config.toml
arch = "dit"
train_examples = 45211
cond_dim = 128
num_classes = 4
cond_dropout = 0.2
inner_norm = false
positions = "learned"
lr = 0.00082
steps = 16000
Rows from block 2 of a small class-conditioned image flow-matching model, named by matrix and row number. Rows with one number belong to one neuron. Each number is 128 + 32 x the weight over its row's rms, rounded and kept within 0 to 255. All counts start at 0.
After each neuron's rows are labels from the 100 images, of 14848 (inputs lightly noised), where the neuron reaches its highest value: "responds to" is what is common among them; "patch colour" is the nearest of a few named colours to the mean colour under the peak. Only what is clearly more common there than usual is listed. The data: larger renderings of crowded toy scenes. In brackets: how many of the 100.
# fc1: MLP up (model.blocks.2.mlp.fc1.weight, 1024x256), inputs 128-255
# fc2: MLP down (model.blocks.2.mlp.fc2.weight, 256x1024, transposed), outputs 128-255

fc1.696 [ 74  78 133  95 148 128 152 135 142 140 167 123 101 118 126 146 118  85 122 145 156 120 134 141  64 151 162 142 101  70 195 119  72 105 123 126 131 151 120 153 132 110 123 200 136 102 160 106 138 163 131  98 138  73 118 100 142 141  81  76 151 106 150 110 121 122 138 145 125 102 167 105 136 142 161 120  95  90 106 184  65 146 130  86 175 122 154  66  81 147 153 153  89 128 135  63 127 115  43 135 157 111 151 132 132 158 158 122 149 121 157 188  96 181  85 153 144 178  92 122 109 164 135  93 163 110 151  66]
fc2.696 [131 112  93 145 114 146 117 137 119 129 132 166 138 139  81 136 129  69 208 113 137 115 139 111  53 133 153 137 150 117  88  89 144  96 139 165  98  90 124 143 142  93 139 106 162 130 191 139 105 134  95 137  78 124  70  90 156  94 125 180 130 113 145 161 116 106  81 142 176  88 154 151  92 162 101 122 125 146 183  75 135 108 136 155 128 142  77  79 165 113 116 136 174 132 132 106 147 130 123 155 181 100  93 155 132 173 147 157 153 129 148 119 152 105  53 106  76 131 143 132 181 112 236 175 157 147 144 143]
responds to: light from behind the camera (51)
patch colour: grey (52)

fc1.557 [135 153 112 139 138 110 108 141 158 157  91 151 108  96 106 153 152  92  79  75 141 135 125  95 136 141 133 208 163 181 218  84 143 116 155 120 176 104 226 162 139 159 135 177  86 130 135  61 136 131 114 147 131  72 141 102 144 153 135 155 120 110 181 127 124 125 113 123 135 112 132  69 141 139 106 118  92  91 102 144 175 141 145  87  86 130 130  88 143 190 107 146 110  78 118 142 104 187  87 103 196 110  97  99  98 131 120 164 118 108  93 168 115 174 132 145 124  63  90 134 100 162  90 249  94 132 129 137]
fc2.557 [ 93  59 178 143 118 130  62 140 136 157 197 171 141  66 162 151  65 160 110 131  97 113 155 104 130 130 115  68 147 176 126 116 137 137 125 194 149  82  70 164  88 147 143 181 148 148 140 107 131 128 158  99  86 150 109 121 151 132 115 193 128 144 148 115  80 173 107 106 149  91 156 129 154 120 136 106 123 117 114  96  71  95 108 135 148 132 111 128 155 149 128 142 143 200 104 144 112 110 137  62 135 123 100  93 131  95 102 120 103 100 161 153 134  91 184 161 113 132 102 200 136 123  94  94 112 169 183 147]
responds to: light from the right (54)
patch colour: grey (54)

fc1.94 [161  76 122 105 102  96 133 108 145 172 111 101 165 191 120 145 186 147  99 130 129 113 169  80 137 100  32 164 113 209 157 117 171  97 176 178 101  85 137 165 119  79 112 114 133 154  73 142 115 171 168 141  83  82 126 114 145 123 107  96 116 148 130  62 151 133 131 122 172 128 156 102  85 206 130  69 161 128 161 154 109  96 142 202 181 118 149 151 117 146 148  93 132 127  65 162 147 100  70 108  82 194 182 140 141 139 204 127  90 145 144 130 170 140 157 127 118 136 108  77 124 147 147 152 113 134 123 147]
fc2.94 [138 146 140 155 147 104 168 120 113 102  93 117 150 178 106 177 135  95 147 121 148 128 156  99 108 167  87 167 107 122 170 164 132 110 164 101 104  87 186 148  98  75  91 110 112 182  86 173  96 159  62 104 122 158 108  95 182 100 151 161  92  91 183 129 100  67 157 174 156 195 156 138  72  88 125 112 143  89 140 109 146  86 145  94 156 186 110 142 106 133  84 138 125 126 147  67 109 122  98 171 142 142 157 104 171 145 146 180 149 159 181 149 111 162 118 127  94 119 150 155 103 111 130  91 123  68 103 117]
responds to: its colour: green (28)
patch colour: green (38)

fc1.511 [149 104  50 107  91 138  99 216 101 119  80 116  81 126 110  97  58 114 135 176 110 145 133 126 109 113 136 154 100 133 145 133  87 103 190  82 160 127 132 153 135 129 115 133  97 131 155 128 132 123  84 195 129  96  66 153  74 132 136 148 162  86 114 167 140 120  99 116 108 101 130 128 100 113 122 141 171 142 121 149  86 127 165 152  41 130 107  84 135 176 166  93 135 130 126 126 173  51  84  99 138 182 114 125 100 150 110 106 145 143 136  99 113 129  98 142 148 102 137 114 113 136 148  97 103 164 108 145]
fc2.511 [116 151 139 122 103 132 135 105 137 135 108 135 120 208 121  90 136 159 108 140  74 134 146 101 146 156  83 148 121 103 138 116 135 125  61 166  86 133 147 121 127  94 147  79  75 133 165 136 109 155 193 153  91 180  75 112 140 117 109 155 139 143  96 179 143 184 121  85 128  70 126 111 174 126 101  76 146 116 162 108 142 159  94 192  58 125 175 152 186  76 106  93 237 149 157 118 155 101  97 173 116 102 157 138 131 156 126 158 144 132 112 124  80 117  63 107 131 138 153 176  68 172 120 144 114 119 157 134]
responds to: light from behind the camera (50); its colour: yellow (27)
patch colour: grey (44)

fc1.328 [105 135 137 156 117 159 138 137 126 119 123 126 143 133  65 189 168 130 155 175 130 117 144 139  87 105 103 121 116 159 145 158 164 173  90 138 124 155  91 101 114 121 109 114 138 136  43 144 140 110 102 109  85  98 102  81 155 106  88 141  98 125 132 130 248 117 130 134 114 149 117  79 133  92 115 129  71 148  90  98 128 100 151  54 110  87 103 116 144  63 145 149 158  97 124 145 121 108 133 159 153 197 130  91 118 125 124 225 168 130  59 106 165 181 106 121 100 112 186 168  87 128 164 144 116  87 126 106]
fc2.328 [128 104 121 105  80 121 137 100 121 148 102 132 142 128 117 151  98 152  99  50 135 127 122  99 105 147 113 117  99 103 109  96 131  67 132 132 127 154  45 162 180 100 141  98  80 112  82 157 137 150 140 111 126 133 198 169 132 126  89 125  81 124 152 177 164  97 102 103  87 109 192 131  98 138 137 123  77 174 152 114 233 114 164 101 139 199 144 126 171  70 160 101 145 119 120 129 159 139  97 100 108  97 161 137 201  75 163 187  61 109  99 181 121 165 136 143 151 162 114 157 122 153 128 144 126 102 139 142]
responds to: white object (59)
patch colour: pink (33)

fc1.364 [157  97 115 150 114 125 149 150 137 107 111  66 108 158 143 174  96  86 147  60 148 146 137 159 111 149  86  79 127 179 111  83 126 172  98  75 153 116 172 174 161 137  27 169 129  86 104 171 112 204 151 123 198 101 113 120 124 146 135 138 128 147 104 179 140 113 155 136 116 163 107 145 106  82 133  84 125 111 157 116 146 122 184 149  96 163 196 148  80 106 166 162 141 119 157 119 137 196 147 169 178 137 115 131 102 134 161 127 116 162 101 107 195 114  47 219 114 124  83 101 162  77 122 182  98 107 152 132]
fc2.364 [128 117 100 119 109 144 163 135 136 152 100 109 131 178 157 106 101 101  89  82 170 138 116 158 127 118 120  69 198 109 143 121 134 177 134 201 109  85 102 114  71 120 145 111 138 142 107  99 137  88  73  78 159 171 131 171 115 135 129  71 131 111 143 161 146  97 146 161 138 135  61 116  96 142 117 128 126 102 134 156 131 103  80 105 135 110  88 144 113  86 126 140 113 148 138 109 144 164 153 104  89 123  96 196 106 167 170 107 189 132 121 134 166 173 105  88  99 152 110 232 117 140 138 143 175 152 118 142]
responds to: its colour: white (26)
patch colour: pink (37)

fc1.556 [169 168 106 145 179 133 138 195 107 117 152 122  81 123  95 172  41 125 101 116 179 241 131  85 141  91 170 137 186  87 152 140 100 102 144 131 119 105 122 138 109  94 111 128 186 134 123 142 120 131 100 162 156 143  72 111  95  76 165 173 146 114 173  75 101 101 134  95  95 131 168 120 107  97 156  92 144  89 130 151 144  84 172 161 152 142  31 169 175 100 144 124 136 151 126  66  92 123  79 159  94 169 110 104 112  95 140 126 150 184 144 148 184 137 161 149  99 167 111 159 127 155 122 136  97 135 136 112]
fc2.556 [148 107  82 156 102  97  49 124  99 153 149 146 131 108 152 121 106 133  84 150 143 107 154 101 149 125 120 133 144 104 111 147 107 190 121 157 172 135 123  64 153 183 111 196 153 135 160 163 157  92 178 104 127  69 161 146  73  95  70 124 100 142 112 101  89 108 115 127 154 156 123 147  92 223  65 117 106 129 186 191 156 100 106 161 174 131 110 171  89 145 176 178 129 130 151 163 136  65 143 118 140 100 122  92 165 127 204 158 165 142 125 133 199  88 198  96 181 137 158 118 162 106 131  36 147 134 157 174]
responds to: light from behind the camera (52)
patch colour: grey (56)

fc1.680 [130 128 165 127 134  78 193 118 133 133 162 124 115 134 143 149 125 161 100 157 168 142 219  59 109 127 112 130 205 145 130 160  60 164 133 169 179  87 177 126 114 138 144 187 115 186 142 116 153 156  96 130 148 126 137 185  93 143 157 233 148  95 168 112 120 127 134  83  94 116 135 116 138 165 180 107 127  81  88 101 150  91 119 124 118 146 167 123 126 122 170 116 112 126 150  76  94  68  93 140 132 149 106 175  93 133 149 127 187 133 166 142 144 118 116 194 142 129 114  92 156 143  76 179 107 130 115 101]
fc2.680 [103 132  84 165 124 210 184 130 191 131 146 114 190 109 136  71 146 114 173 135 113 178 143  94 190 120 168 146 111 122 117  89 107 135  98  48 171  88 169  99 159 145 104 118 130 103 164 130 121  86 185 104  91 130 132 127 142 151 105 115 143 119 141 114 155 144 167 145 147 158 147 102  98 101 156 203 134 137 168 157 154 140 159  68 180 132  86 135 120 146 100 120 105  84 161 164 148 122 173 123 110 107 124 104 141 128 216  76 170 114 124  99 180 170 151 101  77 164 123 177  88 159 101 166  64  99 143 153]
responds to: its colour: white (27)
patch colour: pink (35); white (31)

fc1.751 [111 192 113 108 172 194  96 135  67 178 106  91 147 131  52 120 124 127 126  69 132 110 168 154 223 188 102 138 124  93 122 162 209 173 137  94  99 195  97 158 143 136 163  54 118 181 117 155 112 126 104 112 107  60 137  82 140 192  91 136 178 123 104  97 142  74 105  75 197  88 105 118 105 158 142 148 133 125 135 162 135 177 115 129 121 157 131 107 161 167 140 172 185 133 140 129 145 154 143 173 124 135 178 101 118 130 110 166  90 122 153 100 163 162 154 153 110 108 128  51 128 148 125 111 146  99 104 153]
fc2.751 [ 81 138 105 165 138 148  83 163 110 117 124 119 127 105 148 132 113 117 131 121 165 116 139 178 142 141 166 144 118 174  59  91 177 163 124 176 137 110 146 147 167 101  68 158 134  84 130  84 128 128 146 138 136 151 100 143 103 146 147 128 124 162 133  74  85 143 167  89 138 183 168 135  55 103 149 199  97 172 146 122 136 166  77  70 122  70  67 146 141  57 112 124  85  90 102 207 130  92 138 112 194 147 133 187 178 146 130 144 105  62 160 100 101 144 201 100 156 112  81 108  68  90 126 132 120 134 153  94]
responds to: its colour: green (28)
patch colour: green (79)

fc1.766 [ 98  90 121 155 150  91 151 120 152 145 133 126 171  95 154 122 194 126  62 182 114 137  99 153 138 135 104 126 164  86 135 154 126  95  94 103 126  80 160  93 164  67 104 197 196 175 124 138 131 125 114 210 162  95 104 161 167 140 126 116 102 121 136 128 123 102  94 121 126  87 133  94  67  97 117 143 102 190 131  99 119 168 137 165 168 113 198 129  88 153 148 123 145 150 100 163 126 110 114 139  95 146 151 118 179 129 130 187 173  67  92 139 113 121 184  65 147  63 117 139 139 160 128  91 126 167 172 149]
fc2.766 [ 91 153 109 128 168 173 134 163 127 108 122 124 141 197  86 144 114 104 125 157  88 152 111 162 169  61 104 166  93 114 184 133 150  83  97 130 113 119 165  74  90  95 185  84 129 117 185  77 140  78  94 157 143 122 129  97 147 121 158 167 104 115 135 172 100 111 167  90 131 162 120 151  85 100 131 125  92 112 152  97 144  18  60 174 124 172  87 154  70 165 105  93  81 143 112 138 103 129 146 126 100 174 134 104  95 146 116 109 188 125 135 102  87 121 134 112 119 110 183 167 143 153 107 167 123 117 150 111]
responds to: light from behind the scene (53)
patch colour: grey (47)

fc1.643 [ 76 137  91 174 133 124 130 155 165 149 119 120 115 136 183 107 138 112 152 143  92  91 140 143 147 178 174 161 134 126 102  98  97 160  74  98  91 124  90 142 110 158  51 190 151 177 123 102 182 103 129 162 130  91 116 120 162 101  84 105 172  97  94 190  88 131  93 125 112 138 166 107 113 155 119 131 143 119  71 140 183 233 110 111  97  68 154 141 105  91 146 100 167 136 159 156 102 127 136 115  75  84 112 104 127 138 175 114 131  84 158 116 125 169 171  55 115  92 109 108 108 161  95 113 151 155 151 144]
fc2.643 [ 58 116 138  86 153 104 135 111 117 116 157 118 111 124 145 185 168  85  95 147 119  67 138 133 199 161 156  63 136 120 210 121 120 103 118 108 130 114 100 115 134 131 114 146  95 107  32 151 126 149  92 127 160 166  56 144 193 126 156 141 117 164 153 151 126 126 114  62 161 123 145 171 142  86 137 139 139 140 106  97 125  66 159 158  92 109 140 127 133  86 123  93 181  72 155 128  98 187 150 112 118 158 119 153  97 139 104 108  89 101 137 105  96 114 125 170 118 156 138 118 153  58 100 161 137 106 135 132]
responds to: light from behind the scene (51)
patch colour: grey (52); pink (26)

fc1.86 [153 123 168 132 144  89 129 158 114 125 163 122 117 110 168 126 122 127  84 121 108 144 161  94  69  64  62 147 127 122 158 136 127 113 115 137 127  97 156 147 170 110 139 142 149 236 144 105 121 118 129 133 129  93  79 144  85 127  59 118 161 145 102 112 106  73 141 127 192 155 116 155 138 193  76 111 168  97 121 161 128 115 133 132 127  96 217 128 143 136 158  24 165 164 106 146 136 142 117 100 153 164 126  87  87 129 146 152 119 140 154 138  83  70 152 114 171 147  57 129 133  86 149 145  89 124 133 187]
fc2.86 [130  98 127 151 124 201  91 134 105 156 129 145 108  96 104 124  79 107 162 149  81 178 161 135 106 104 118 111 145 141  79 127 129 124 139  99 134  66 109 109 121 170  77 125 122 255  51 173 136  87 136 117 128 174  97 104 123 162 151 135 136 147 160 109 145 118 140 185 145 102 109 147 109  64  84 130 164 132 123 150 120 128 127 140 143 161  84 149 170 111  85  94 127 170 175 105 163 108 124 155 100  77 158 116 145 100 107 121 176 157 154 115 103 133 165 119  49 115 144 168  83 128 114 136 180 103 158  98]
responds to: light from behind the camera (59)
patch colour: grey (46)

fc1.410 [137 164 111  97 156 142 159 123 113 139  65 135 130 151 148  68  99 108  69 113 124 181 158 156 141 143 179  95 142  86 189  89 127  81 126  63 192  90 102 104 110 147 131 132 168 140 113  86  93 141 162 141 120  69 100 128  81 144 105 160  97 170 164 129 158  93 146 134 164 121 160 119  68 127 105 105 120 106 120 143 129  94 143  67 162 181 138 127   2 133 135  96 102 136 179 160 107 107  99 129  56 147 125 193 132  97 101  93  88 152 151 123 172 121 126 124 200 121  98 104 117 106 110 201 157  90 100 185]
fc2.410 [164 160 133 208 139  70 168 161 101 127 101 165 167 137 169 117 109  94 188 112 131 191  78  68 120 125 142 130 123 157  98  95 129  64 135 202 122 143 106 109 112  87  92 121 154  97 135 150 126 109 116  93 145 138 181 114  79  95 128 107 163 109 137 106 149 125 109  89 143 161  96 160  80 210 109  89 123 134 126 133  94 151 124 153 118   0 115 153  58 144 116 156 107 147 136  84 147 154 140 105 201 189 126 191 119 100 129 113 167 153 173 139 127 126 109 123 142 144 147 121 114  74 122 101 155 115  55 123]
responds to: blue object (68); its colour: blue (29)
patch colour: blue (32)

fc1.169 [ 96 135 119 102  81  98  87 150 140 164 101 163 106  58  50  76 115 127 123 124 100 134 119 203 104  93 197 126 156  78 123 100 171 151 116 118  86 156 115 159 122 120 160 145 124 142 116 118 140 119  84 143 144 180 159 158 129  87 150  96 162 104 137 115 159 112  49 143  71 140 102 114 145 166 135  94 109 118  87  66 175 121 183  95 149  73 154 148 143  87 103 112 170 105 163 118 122 129 134 111 203 152 109 163 162  94  96 192 138 158 129 129 139 154 140  82 109  74 144  34 142 139 126  74  98 167 126 158]
fc2.169 [123  96 195 160 100 111  64 146 133 104 116 178 109 167 176 174 141 103 119 127  79 160 158  91 102 111 160 158 106 181 143 164  85 155 118 165 146 175 137  55 122 106 164 131 125 122 117 179 140 139 197 132 163 110 126 151 145 169 131  74 111 118 171 197  97 140  91 133 141  76 175 111  97 163  96  75 167 104  81 141  86 139 151 154 101  55 128 205  57  59 122 135 126 129 143 107 122 125 154 130 176 174 126 107 123 173 155 149  61 152 148 118  81 160 167 180 137 178 136 188 158 147 100 173 136 126 114  92]
responds to: light from behind the scene (67)
patch colour: grey (60)

fc1.70 [177 120  93 158 107 124 153 117 172 121 161 123 160 124 113 143 151 109 172 139  84 136 165  87 137  81 122 101 159 149 126 117 119 150  83 133 155 109 145 141  24 172 103 167 138  89 189 130 172  95 185 121 103 126 146 148 110 146 127  86 129 149 130  83 188 146  77 140 170 135  98 102  61 230  88  99 151 127 106  87 121 136 168 134 118 116 117 116 165 148  87 141 163 135 117 120  94 103 105 138 102 149 110 111  79 121 153 142 189  92 151  88 130  88 132  95  64 110 130 149 116 193 146 169  92  59 132  92]
fc2.70 [143 112 165 146 111 164 111 175  55 141  99 159 155  91 125  85  92 127 100 141  98 110 155 125 140  79 127  89  97 108 126 146 109 144  99 121 122 112 143 124 188 139 101  98 168  85 122 148 100 145 144 159 138 142 115 116 157 111  95 175 143 145 206  90 174 110 123 144 101 102 129 117  71  72 150 107 122 111 171 101 151 115 100  94 123 162  98 122 137 106 159 153 113 142 129 134 159  82 124 135 143 158 144 101 118  91  76 188 151 128 152 155  99 159  88 240 167 201  77 147 150 170 176 114 148 115  96 109]
responds to: light from the right (66)
patch colour: grey (45)

fc1.274 [108 118 156 163  75 113 120 140 144  98  99 128 164  84  54  94 170 123 174 128 152 157 138 153 154  84  84 110 130 113 133 142 123 110 120 142 140 150 107 105 191 113 141  90  73 101  92  99 145 113 147 163 138 120 157  69 136 103  86 190 181 145 127 151 162 112 187 185 130 172 102 152 122 128  93 100 103  73  94 108 140  85 144 100 115 158 172 136 139  81 182 108 213 113 109 146 154 104 134 168 175 151 155 130 124 168 109 160 100 133  80 155 134 128 118 131  98  93 255 136 107 108 149  99 122 100 158 114]
fc2.274 [120 139 107 161  87 151 125 149 173 138 152 149 198 150  86 140 168 165 106 131  76 145 128 133 119 123 107 138 139 159 148 134 178 126  99 115  80 134 119 190 159 125  76 155 110 157 128 168  92 144  79 159 180  87 135 133 103 136 127 174  75 140 132 118 108  87  93  86 100 132 150 130 125  97 131 128 121 135 136  50 136 151 237 133 134 143 165  84 131 162 129 146  99  99 134 138 133 107  95 120 141 117 153 175 122  97  94  81  78 104 116 145 108 188 133 102  95 182  87 105 155  88 119 237 167  85  97 125]
responds to: white object (59)
patch colour: pink (32)

fc1.459 [119 158 159 104 143 108 124 142 133 136 112  99 100 148 144 132 127 179  99 163 114 138 152  89 122 111  48 129 119 167 150 133  59 150 153 176 136  77 105  94 134 117 106 146 114 113 143 129 101 187 132 121 100 144  49 112 184 100 141 138 131 116 122 122 136 123 161 109 132 129 120 195 189 209 106 126 110 106 108 131 177 150  71 139 142 161 205 160  65 104 173 124 153 105 125 140 155 112  91 140 137 193 111 151 155 167 100 110  93  80 113 143 109 117 124 239 147 113 118  90 127 119 146 111  85 146 112 139]
fc2.459 [154 171  92 124 139 152  99  79 151 112 125 130 204 203 158 103 103 152 142 141 129 167 120  51 137 115 101 123  97  98 160 115 160 145 108  97 129 113 142 100 147 142 123 167 165 124 129 129 175 174  82 132 130  88 149 132  64  82  95  98 133 135 125 130 118 129 168 121 105 122 144 149 241 169 148  98 108  89 158 116 131 124 214 113 134  83 132 160  98 161 114  82 101 135 135 117 125 153  61  80  99  77 156 151 117 135 148  72 157 112  97 119  93 119 175  11 166 114 144 157  57  97 122 128  98  82 117 105]
responds to: light from behind the camera (50)
patch colour: grey (48)

fc1.326 [208 147 146 116 115  51 137 193  91 115 110 129 153 150  99 115 157 151  71  95  84 142 104 123  81 120 120 141 125 123 125 142 188 108 109 188 151 147 141  89 123  97 108 121 137 112 105 120 130 141 158 144  89 161 110 155 127 190 140 113 151 138 134 128 191 147  81 149  98 206 168 141 121 223 175 100 178 156 100  46 105 127 140 157 134 125 158 129  75 147 201 130  84 133 160 101 110  93  92 151 135 157 155  89 110 164  69 172 131  29 199 141 128 159 107 152 158  87 159 106 131 115 100 152  28 121 167 127]
fc2.326 [122 161 130 141 122 182 157 158  86 120  94  95 119  87 154 167  99 144 144 100 155 137 164 213  87  96  93 138 126 143 132 112 129 104 126  82 100 111 134 129 110 119  96 158  91 107 134 148  98 160 137 152 126 113 207 134 187  79 176 180 123 146 119  95 124 185 106  95 136 129  78 177  83 116 109  94 155 106 156 120 146 148 120 110 149  97 132 127  77 164  97 117  89 148 146 144  87  52 118 108 102 126 111 171 120 106 139 124 180  84 118 132 139 130  96 138 131 173 162 156  76 109 137  51 142  77 135 130]
responds to: light from the right (64)
patch colour: green (25)

fc1.368 [160 122  91 120 151 107 151  80  87 125  75 131  96 133 101 186 150 130  98 164 186 119 111 102 135 172 100  87 147 108 118 116 117 128 138 129 160 145 130 142 185 106  56 123 146 172 146 143  55  62 152  87  73  82 107 108 168 115  93 151 118 130 116 150 126  99 190 137 152 127 148  87  57 106 131 107 187 125 130 176 117 139  90  93 126 104 151 124 128 102 156 114 106 148 150 149 102 122 122 145 102 113 154 132 138 141 119 151 101 133 188  95 177 141 107 180 190 162  91 183 148 156 150 253 150 132 111 104]
fc2.368 [173 117 110 143 124 133  81  86 107 134 115  91  71 114 138 119 144 121 150  81 186 157 184 130 112 142 136 156 152 152 132 119 149 146 144 124 134 118 121 104  77 153 183 132 120  99 132 148 171  66  55 107 137 164 119  93 193 187 101  58 139 120 119 155 143 150  67 181 178 103 114 133  88 158 134 123 122 119 136  79 146 123 137 133 127 139 131 102 175 120 110 125 105 107 102 129 113 112 126 134 129 136 115  86 170 152 131 128 129 135 142 131 157 136 183  67 120  85 116 107 144  91 100  28 163 146 131  61]
responds to: white object (71); its colour: white (33)
patch colour: grey (52); pink (31)

fc1.288 [ 94 121 132 143  85 138 136 113 132 148  84 140  85 173 132  45  98 113 141 183 121 193 128 108 160 120 131 185 117 138 148 113 152 138 111  98  75 105 170 123 166 117 110  37  32 133 136 120 114 104 108 169 137 120 123 159 169 183 133 164  98 137 132 125 169 190  83  74 164 136 133 117 138  93 142 139 138 179 119 151 107 189  98 165 128  83  89 146 130 151 107 147 144 119 129 102 199 171 137 144 116 170 113 121 186 189 127  52 101 112 171 105 150 132  98  91  82 145 113 175  75 137 143 111 113 139 160 110]
fc2.288 [132 120 132 110 116 194 171 109  86  98 164 148 138 174 149 105 117 137 135 104  91  93 116  71 128 137 141 131 111 155 154 130 159 108 133 144 171 186 122  91 144 153 103 151 143 142 112 128 101 102 173  83 146 116 104 129 145 137 120 119 124 127 121 136 157 143 182 156 130 137 139 117 121 163 147  99 112 134  97 172  37 101 134  53  51 101 106  91 167  99 115 108  56 103  94 147 130 190 158  89 136 118 136 108 168 104 115  60 137 123 118  65 154 196 118 101  91 127 126 154 148  98 134 174  91 109 109 165]
responds to: light from the right (71)
patch colour: black (34); green (33)

fc1.61 [111 131  82 112 124 126 113 148 174 140 129 130 150 106 173 136 167  73 124 157 122 126 200 146 116  90 106 130  79  83 193 158 166 185 184 109 106 124 109  60 126  98 133 123 168 107 131 117 140  91  61 106 196 175 140 128  73 110 164 122  85 151 163  77 104 126  84 107 135  74 145  82 102 132 167 122 125  86 170  92 110 141 131 153 170 184 131  65 129 125  81 138 148  67 119 155  86 140 111 167 141 153  48 114 126 143  94 111  84  97 146 135  68 112  90 131 159 143  97  86 112 121 112  41  75  94 112 139]
fc2.61 [200 126 135 152 146 104 134 114 169 140 153  98 123  96 116 153 109 117 134 146 150 112  96 146 112 158 161 146 154 106  89  95 149 141 145 155 115 128  83 141 102 139 143  91 118 125 121 133 130 113 153 166 163 150 141 214 120 104 136 107 171 106 120 127 125  62 111 161 169 128 113 124 186  57  97  92 221 120 108 137 182 152 119 102  88 132 156 162  70 164 154 113 130 120 119 187 114 126  34 137 152 126 105 113 128 205  44 158  93 104 116 142 122 158 133  90  95 149 206 121 101 170 102 143 119 141 133  84]
responds to: white object (57)
patch colour: grey (64)

fc1.230 [110 142 135 135 144 120 153 153 152 125 140 161 131 132 115 132  87 133 132 146 123 125 141 109  62 114  94 157 162 114 198 116  88 137 125 214 112 107  95 103  80 111 167 134 106 149 140 119 113 150 126 130 195 147  52 119 106 125 144 118 155 112 136 140 142 116 112 124  97 125 168 100  58 114 116  88 137 140 127 178 198  85 144 179 100 137 129 106 131 159 131 146 139 117 130  65 177 142 180 125 119 171 184 166 152 135 121 145 102 118 140  71 171 122 176 213  79 125  94  82 156 132 118 101 105 110 122 146]
fc2.230 [132 159  93 138 132 131 118 107  98  92 154 105 138 130  88 154  78  89  96 157 111 118  78 104 144  86  72 144 128 154  62  97 136 155 165  46 162  79 169 189 144 110 131 139 145 128  93 108 136 155 154 128 118 171 105 105 111 127 156 150 124 142 174 139 146 134 173 120  63 207 155 110  84  55 117 108 101 139  93 110 150 153 106 155 164 189  52 119 156 180  65 151 124 119 129 102 102 155 142 123 131  92 108 142 171 100  79 154 149 124 123 103 189 129 157  70  53 154 129 176 115 130  87 151 151  88 189  94]
responds to: light from behind the scene (51)
patch colour: brown (70)

fc1.65 [111 114  90 109 161 115 212 185  79 151 213 169  99 138 138 120 141 189  83 111 154 132 110 134 150 139 125  98 162 120 124 158  85 125 132 103 130 114 145 171 104 177 126 105 122 222  96 137 141 126  57 159 161 137 134  85 149 146 173 136 115 176 122 136  87  97 144 160 145  77 127 153  90 155 133 137 122 112 146 149 135 155 142  95 144 134 110 138  74 140 130 117 140 195 160 171 123 102 126 133 110 153 144 117 118 203 123 174 106 124 153  92 120 144 127  87 122 149 155  69 129  98 202 176 186 119 155 116]
fc2.65 [110  70 131 165 102 146 176 127 115 128 205  53 141 101 103 116 109 180 110 100 155 240 147  99 132 132 142 136 107 166 127 110 139 147 122 200  77 123 128 181 157 123  72 168 117 180 133 143 113 131 160 106 105 113 136 149 113 134 145 144 150  82  81 124 150 188 116  98  90  80 128 175  81  97 129 137 189 180 155 118 174 178 147 130 150 117 142  82  73 126  98 123 131 112 114 156 120 129 144 116 120 163 116 109  73 149 136 140 209 175  92 105 136 144 128 105  79 106 134  57 126 122  96  97  61 142 140 116]
responds to: its colour: white (26)
patch colour: pink (25)